From a checkpoint of a small autoregressive pixel model.
Model: 1.97M parameters, 20-pixel images, layers 6, norm layernorm.
Training: normuon at rate 0.0098, 14000 steps.
Data: trained on rendered landscapes of hills, water and sky, 145000 training examples, 12.4 epochs.
Rows from block 3, named by matrix and row number. Rows with one number belong to one neuron. Each number is 128 + 24 x the weight over its row's rms, rounded and kept within 0 to 255. All counts start at 0. After the name is the row's rms in percent of the matrix's.
# fc1: MLP up (model.blocks.3.mlp.fc1.weight, 384x192), inputs 0-63
# fc2: MLP down (model.blocks.3.mlp.fc2.weight, 192x384, transposed), outputs 0-63
fc1.13 109 [129 127 138 132 113 141 142  77 107 115 104 151 180 139 117 170  97 141 109 150 134 169 135 116 103 102 176  82 124 106 123 143 169 107 133 131 123  98 136 108 121 141 158 124  92 140 154 142 119 123 125 124 155 132 151 101 166 103 141 132 140 139  70 133]
fc1.14 094 [145 107 106 136 107 133 120 114  96 106 133 158  64 111 121 150 154 146 101 128  92 107 148 145 137 146 115 114 144 151 112 196 152 132  98 118 151 131  80 136 108 145 150 157 148  87 149 129 124 149 127 152 134 144 162 150 122  98 150  90 119 140 131 159]
fc1.15 093 [ 86 115 113 107 152 124  90 124 112 131 134 104 110 100 101 164 142  93 134 113 154 120 162 157 119 108 154 168  95 136  71  92 104 156 145 152 144 100 130 120 119 118 134 140 125 102 116  94 119 174 113 101 105 122 106 139  74 156 127 197 122 156 113 117]
fc1.16 105 [106 156 149 132 110 152 140 126  83 103 157 191 158  80 174 104  79 128 123 140 118 138  90 130 114 110  98 127 137 146  98 113 133 150 133 201 144 137 122 120 114 156 162 166  99 122 155 134 149 134 109 136 123 120 111 125 133 116 141  95 154 101 148 157]
fc1.17 094 [129 117 139 182 156 118  71 107 140 116 121 125 136  83 157 135 157 112 117 141 112  96 125 119 135  82 102 113 100 131 115 107 110 101 121 122  98 134 153 117 118 111 136 125 131 175 146 131 148  87 149  58 104 127 159 129 115 146 162 119 145 150 107 114]
fc1.18 108 [138 123 102 115 146 103 109 130  81 116 141  97 119  87 149  93 123 173  63 155 124 125 163 100 134 145  89 118 187 110 123 164 125 122 113 121 149 109 140 105  92 112  96  93 152 101 165 107 124 128 103 124 107 122 151 142  99 136 151 157 149  91 148 132]
fc1.19 086 [160 128  69  83 123 136 108 152  71  90 103 108 151 123 161 155  97 150 125 139  98  90 120 144 142 122 124 123 133 130 117 117 145 134 154 164 163 136 124 115 140 164 135 151 144 119 126  88 111 155 156 119 119 145 143 125 162 142 148 105 115 134 127 140]
fc1.20 091 [136 119 147 133 103  96 132 142 128 108 140 128 132 199  99 133  89 146 116 132 138 121 148 138  74 156 120 138 106 136 182 167 104  90 164 132  84 166 110 144 147 124 124 148 157 120 130 111 123 135 153 153 113 109 108 121 137 126 129 136  85 153 150 112]
fc1.21 094 [138 123 144  90 128 116 101 139 148 129  87 173 169 133 134 155 104 174 108  99 146 108 132 108 158 148 109 101 116 106  93 106  87 111 118  97 110 156  87 167 159 135  89 111 114 153 116 109  99 127 117 156 133 159 183 142 135 119 140 133 145 114 104 164]
fc1.22 090 [143 166 114 101 145 103 116 116  98 114 105 136 148 117 181 142 120 141 151 157 104 146 160 130 130 115 130 143 113 136 147 125  88 164 174 124 127  96 175 148 133 130 123 150 111 111 130 127 142 173 114  83 127  95 162 117 129 139 164 137 150 122  65 125]
fc1.23 120 [101 121  87 142  91  91 131 130 138  95 144 133 124 140 109 123 141 133 125 169 143 138 139 140  98 104 131 110 154 144 149 165 113 118 122 126 118 126 116  87 120  91  63 143 113 112 139 102 118  76 145 124 109  86 140 144 119 132 164 139 156 141  88  59]
fc1.24 113 [127  81 122 119 128 107 107  95 126 154 158 132 135  95 108 138  91 128 130 142 125 145 145 148 120 100 124 116 139 152 161 158 129 141 113 102 104 148 153 133 121 102 114 154  98 124 159 166  96 164 115 172 103 125 163 121 127 183 113 113 127 144 120 182]
fc1.25 097 [141 143 140 142  92  90 129 108 137 115 140 112 156 123 147 166 111 142 112 154 148 141  88 126 149 149 145  61 112 120 105 148 107 171 144 123 145 171 181  93 131  74 121  90  97 147  84 129 121 140 152 116  92 106  80 164 145 128 140 121  98 133  89 126]
fc1.26 093 [186 133 138 112 156 174 142 136 115 142  90 148 139 103 156 130 130  89 102 124 113 167 129 133 139 156  99 196 101 116  60 147  98 142 140 105 138  99 137 159 135 153 153 149 124 144 135 134 176 106 158 150 137 154 130 131 146 127  70 150 146 118 136 150]
fc1.27 095 [132 118 107 170 122 172 113 135  95 131 157  85 145 145  83 105 137 152 109 147 162 108 115 141 104 130 139 102 155 119 102 125 110 105 163 145 135 115 117  92 117 167 148 115 107 112 171 129 114 168 126  75  58 115 118 102 102 131 124 120 133 169  92  93]
fc1.28 084 [ 65 116 120 107 119 123 156 127 127 195 139 119  78 137 125 120 124 156 136 143 113 146 102 135 150 137 117  69 149 131 108 182 171 140 118 115 149 118 123 112 174 143 147 145 132  93 124  80 144 152 126 140 141  81 105 127  99  87 145 137 127 148  87 106]
fc1.29 099 [121 201 136 123 119 115  77 123 165 103 122 132 108 121 128 160 150 132 161 125 161 137 114 113 181 136 166 116  70 148 109 120 140 125 104 130 130 133 139 144 108 149 123 138 171 136 133 111 151 124 127  67 119 159 135 139 130 121 162 147 125 141  99 197]
fc1.30 096 [143 129 110  96  93 117 146 129 145 104 103 150 150 109 139 106  95  70 126  96 143 124 147 128 110 126 162 166 110 149 121 141 154 103 192 120  88 115 127 112 112 154 120 172 132 125 118 140 137 108  91 161  86 104  98 128  95 106 139 148 120 164 130 143]
fc1.31 096 [ 85 124 168 143 152 150 108 118 140 128 154 100 127 181 139 121 106 109  62 148 150 160 151 120 138 122 121 141 109 106 120 130 135 130 178 124 113 168 112 124 129 148 152  84 141 132  96 123 101 149  98 137 128 144  91 177 146 132 166 122 129 156 137  93]
fc1.32 106 [130 150 113 134 136 118 112 134 116 127 127 125 146 146  80 131 130  97 156 118 137  88 105 163 121 107 118 145 121 125 114 127 105 148 131  61 145 159 196 115 140  94 125  84 143 134 119 139  86 155 139 159 127 126 123 133 150 156  80 140 158 109 136 136]
fc1.33 105 [122 117  84 141 139  96 110 136 141 111 117 120 125 132 136 123  94  99 137 165 170 137 140 121 115 115 134 168 108 131 139 125 113 167 115 172 130 148 150 133 139 109 104 107 103 136 131 118 135 121 132 157  98 159 113 166 119 127 158 147  97 158 123 146]
fc1.34 096 [104 144 126 117 101 105 103 156 120 121 137  94 111 123 132 161 154 140 174 109 187 147 170 122 136 153 136 163 135 141 173 118 109 121 164 149 162 124 145 137  76  91 163 105 139  53 119 123 135 115  83 111  89  99 102 119 118 128 140 136 119 113 133 119]
fc1.35 099 [113 110 179 130 111  72 126 121 146 132 130 112 130 150 132 134 117  68 101 168 143  82 119 100 179 140 121 116  89 144 123 129 141 165 121  74  98 162 152 124 171  83 178 151 109 140 118 155 128 139 162 136 100 104 142 155 139 107 154 118 126 137 130 128]
fc1.36 110 [107 101 104 140 120  81 117  89 130 114  97 120 110 175 128 142  91 122 128 117 111 175 138 115 154 158 164 110 142 158  96 159 128 174 147 129 103 135 110 140 107 146 102 121 108 189 105 143 141 122 124  84  96  90 110 123 142 128 207 139 110 126 114 113]
fc1.37 098 [132 107 151 140 147 118 118 150 140 136 139 166 124 132  96 129 141  89  80 135 102 116 143 120 180  97 138 109 119  92 144 136 131 125 136 111 114 144 108 133 124  86 150 156 143 113 126 103 142 119 127 130 172 160 170 111 160 148 141 125 136 133 117 123]
fc2.13 100 [137 170 134 175  89 127 119 119 105 119 199 162 126 117 150 117 110 135  97  74 129 139 155 123  74  92 116 102 148 102 119 151  91 128 123 104  80  83 104 160 112 118 131 124 133 149 116 116 121 166  98 142 190 109 141 135 149 107 145 131 129 131  98 150]
fc2.14 109 [127 149 130 147 112  99 131 122 175 124 115 135 150 147 102 134 110 125  99 147 137 122 128 109  93 155 139 146 119  90 122  85 114 100 189 136 134 134 173  91 148 125 108 139 117 188  87 144 118 163 120 119 138  82  72 119 107 143 144 166 130 133 125 110]
fc2.15 085 [148 133  97  91 112 169 140 125 179 147 142 109 131 138 127 140 172 117 127  83 134 120 134 143 158 103 157 153 102 155 145 126 179 120 140 123 124 100 125 114 101 120 124 109 156  98 131  95 172 117 151 142 165 134 123  89 174 120 112 148 120 126 128 100]
fc2.16 107 [103 115  78 144 150 150  98 142 101 161 154 149 161  97 129  79 130 153 124  94 142 177 130 102 146 120 108 129 138  91  84 118  85 136 142 129 130 120 139  94 161 134 125 101 172 142 105 112 133 139 151 147 129 126 141 105 145 143 123 117 126 153 142 102]
fc2.17 089 [148 164 114 115 100 123 162  88  93 141 180 132 126 171 115 141 134  97 130 103 107 125 148 114 146 146 147 122 135 163 131 113 174 163 143 126 120  89 138 152  93 115  98  80 117 100 110 149 108 181 125 156 125  98 131 103 140 103 107 142  93 186 153 141]
fc2.18 092 [108 174 155 134 188 126 139 120 155 130 109 120 149 159 149 106 119  97 125  97 114 145 125 151 150 108 133 137 148 135 178  83 161 155 162 121  90 106  86  94 107 157 146 137 135 100 117 140 123 107 118 107 115 116 121 148 142 121 112 113 147 141 113 107]
fc2.19 095 [137 124 118 159 129 129  90 134 156 163 118 121 103 157 123 163 186 125 150 113 167 133 136 144 153 139 169 107 108 151 169 122 102  98 143 117 147 108 128 143 144  91 132  99 121  78 153 138 119 131 126 148 161 125 133 149  69 145  66 142 149  91 130  98]
fc2.20 088 [143 117 123 155 114 121  76 110 129 131 128 126 164 124  99 101 137 130 148 150 145 123  73 111 123  93 154 156 141 106 101 135 135 120  75 121 147 106 117 106 162  91  71 157  90  98 151 139 162 140 110 104 126 150 123 103 128 137 152 119 135  95 115 135]
fc2.21 103 [166 142 161 166 154 121 136 142  70 173 159 161 150  85 124 158 141 115 130 113 100 116 104 122 134  85 153 144  78 104 122  93 122 158 134  97 125 114 140 121 143 141 166 115 102 153 136 115 130 122 117 124 124 142 176 116  89 114 119 123 122 124 125 129]
fc2.22 096 [ 85 144 108 138 123  95 118 123 147 135 102  76 110 117 123 140 136 142 116 125 127 107 123 145 110 164 142 119 187 158  92 177 155 103  91 146 152  99 110 132 109 140 115 103 150 107  93  83 147 151 156 126 117  86 128 139 123 118 121 137 112 141 131 115]
fc2.23 116 [132 100 111 134 128  97 112 117 140  91 133 160 110 144 129 191 103 138 152 210 124 173 106 151 131  88 126 143 101 100 127 140 104 116 138 174 116 134 166 130 151 141 147 113 154 103 145 104 106 106 117 117 123 158 134 139 141 176 129 132 132 152 144 116]
fc2.24 095 [138 139 128 128  61 104 103 142 135 123 173 184 137 145 126 130 125  97 108 129 109 109 138 138 102 117 127 126 150  97 143 148 106  90 127 109 128 139 140 124 146 129 159 156 101 103 154 142 145 143 142 146 122 167 171 118 128 101 154 140 124 103  76 155]
fc2.25 100 [134 117 115 139 114 159 102 157 153 131 124 117 139 189 144 134 183 118 141  80 134 159  91 149 136 114 146 143 113 160 171 142 108 157 137 125 118 111 131 167 150 130 166 135 101 157 100 151 159  98  85 107 144 165 114 125 138 105 107 129 127 108 164 126]
fc2.26 090 [ 82 176 148 144 110  81 168 131 127 110 132 135 105 160 137 117  65 139 145 118 149 154  90 127  91 119 132 110 117 126 162 121 158 131 126 164  82 133 116 130 114 116 114 111 154  90 122 153  85 111 131 119 161 140 139 159  79 139 114 146 128 118 156 144]
fc2.27 094 [143 131 181  94 165 120 144 140 127 111 126 122 134 167  79  96  96 121 175 138 119 135 158 153 123  95  66  92 114 166 126 143 169 126 111 108  82 111 130 122 161 152 125 140 126 128 120 175 146  79 120 174 151 140 114 136 183 111 151 116 110 132 129 113]
fc2.28 098 [172 133 102 115 144 135 108 144 143 111 112 144 166 130 145 141 130  96 131 123 134 120 124 149 104 141 157 129  95 128 173 157 117 158 145 122 147 118 133 159  89  85 137 101 155 113 128 152  97 107 167 121  90 162 153 141 148 138 148 116 127 146 173 128]
fc2.29 106 [110 119 123 152  98 107 138 179  87 139 106 133 151 133 111 108 134 117 148 163 119 122 129 121 142 140 131 111 129 180 148 148  87 105 107 142 127 138 116 136 143 120 121 150 121  99  84 133 113 120 125 150 152  93 106 132 154 123  96 146 101 155 165 138]
fc2.30 110 [119 138 147 142 115  89 119 138 139 107 129 117  84 162  91 106 116 132 123 169 108 115 146 129 145 161 150  74 114 118 130 134 112 160 137 181 156  75 107 137 103 154 125 147 154 179 133 149 143 125 138  92 136 100 108 180 127 164 111 118 133 135 146 130]
fc2.31 087 [150 141 124 143 149 128 135 138 127 178 138 145 154 131 136 112  98 133 129 109  93  95 126 102  35 113 141 135 111 126 170 124 136 125 120 154 142 124 165 124  67 111 130 163 106 136 151 138 140 112 165 102 129 121 120 111  91 132 103 155 111 133 109 136]
fc2.32 087 [131  81 127 155 138 156 128  99 178 167 131  99 105 107 118 177 101 135 104 150 132 118 119 109 106 127 101 138 121 118 117 119 112 115 116 112 129  95 104 133 136 107 146 129  67 112 161 110  78 139  72 149 144 107  88 117  99 137 143  99 105  97 117 143]
fc2.33 098 [128 157 149 118 101  92 125 147  90 133 118 132 151 113 127 148 130 169  95 176 127 117 128 157 112 109  97 155  83 110 108 137 126 147 119 161 143 153  97 161 100 139 107 137 111 144 112 111 181 159 102 130 147 133 134 104  96 134  80 112 104 132 114 142]
fc2.34 098 [130  77 177 157 127  65 136 140 144 132 124 169 127 109 101  99  99 119 113 125  91 171 112 172 104 127 114 123 185 146  88 145 127 152  91 108 101 117 144 137 119 121 138 102 128 173 136 120 130 167 179 168 148 161 147 146 145 130 137 141 105  96 102 124]
fc2.35 093 [104 164 117 116 132 195  76 119 114 107 126 136 121 119 128 101 163 146 113 146 106 147 144 148  64  80 158 161 129 123 137 108 124 118 160 124 164 131 127 121 101 140 180 150 132 156 127 148 151 118 154 108 147 116 111  98 137 136 138 120 108 135 129 138]
fc2.36 103 [126 137 152 134 146 145 140 121 146 143 122 143 138 136 114 162 126 105  88 119 160 127 131 143 111 151 138 112  91 145 133 135  93 120 131 141 115  74 152 137 141 126 153 136 106 104  82 134 110 149 105 141 154 155 157  75 166 139 149 121 126 123 169  83]
fc2.37 094 [134 155 133 137 106 134 122 141 134 123 123 117 140  81 119 160 144 165 144 149 188 124 117 155 114 114 118  98  74 110  74 127 128 135 117 133 134 123 124 128 107 162 109 129 159 124 106 153 139  98 144 121 157  94  97 132 151 130 135 159 141 107 149 116]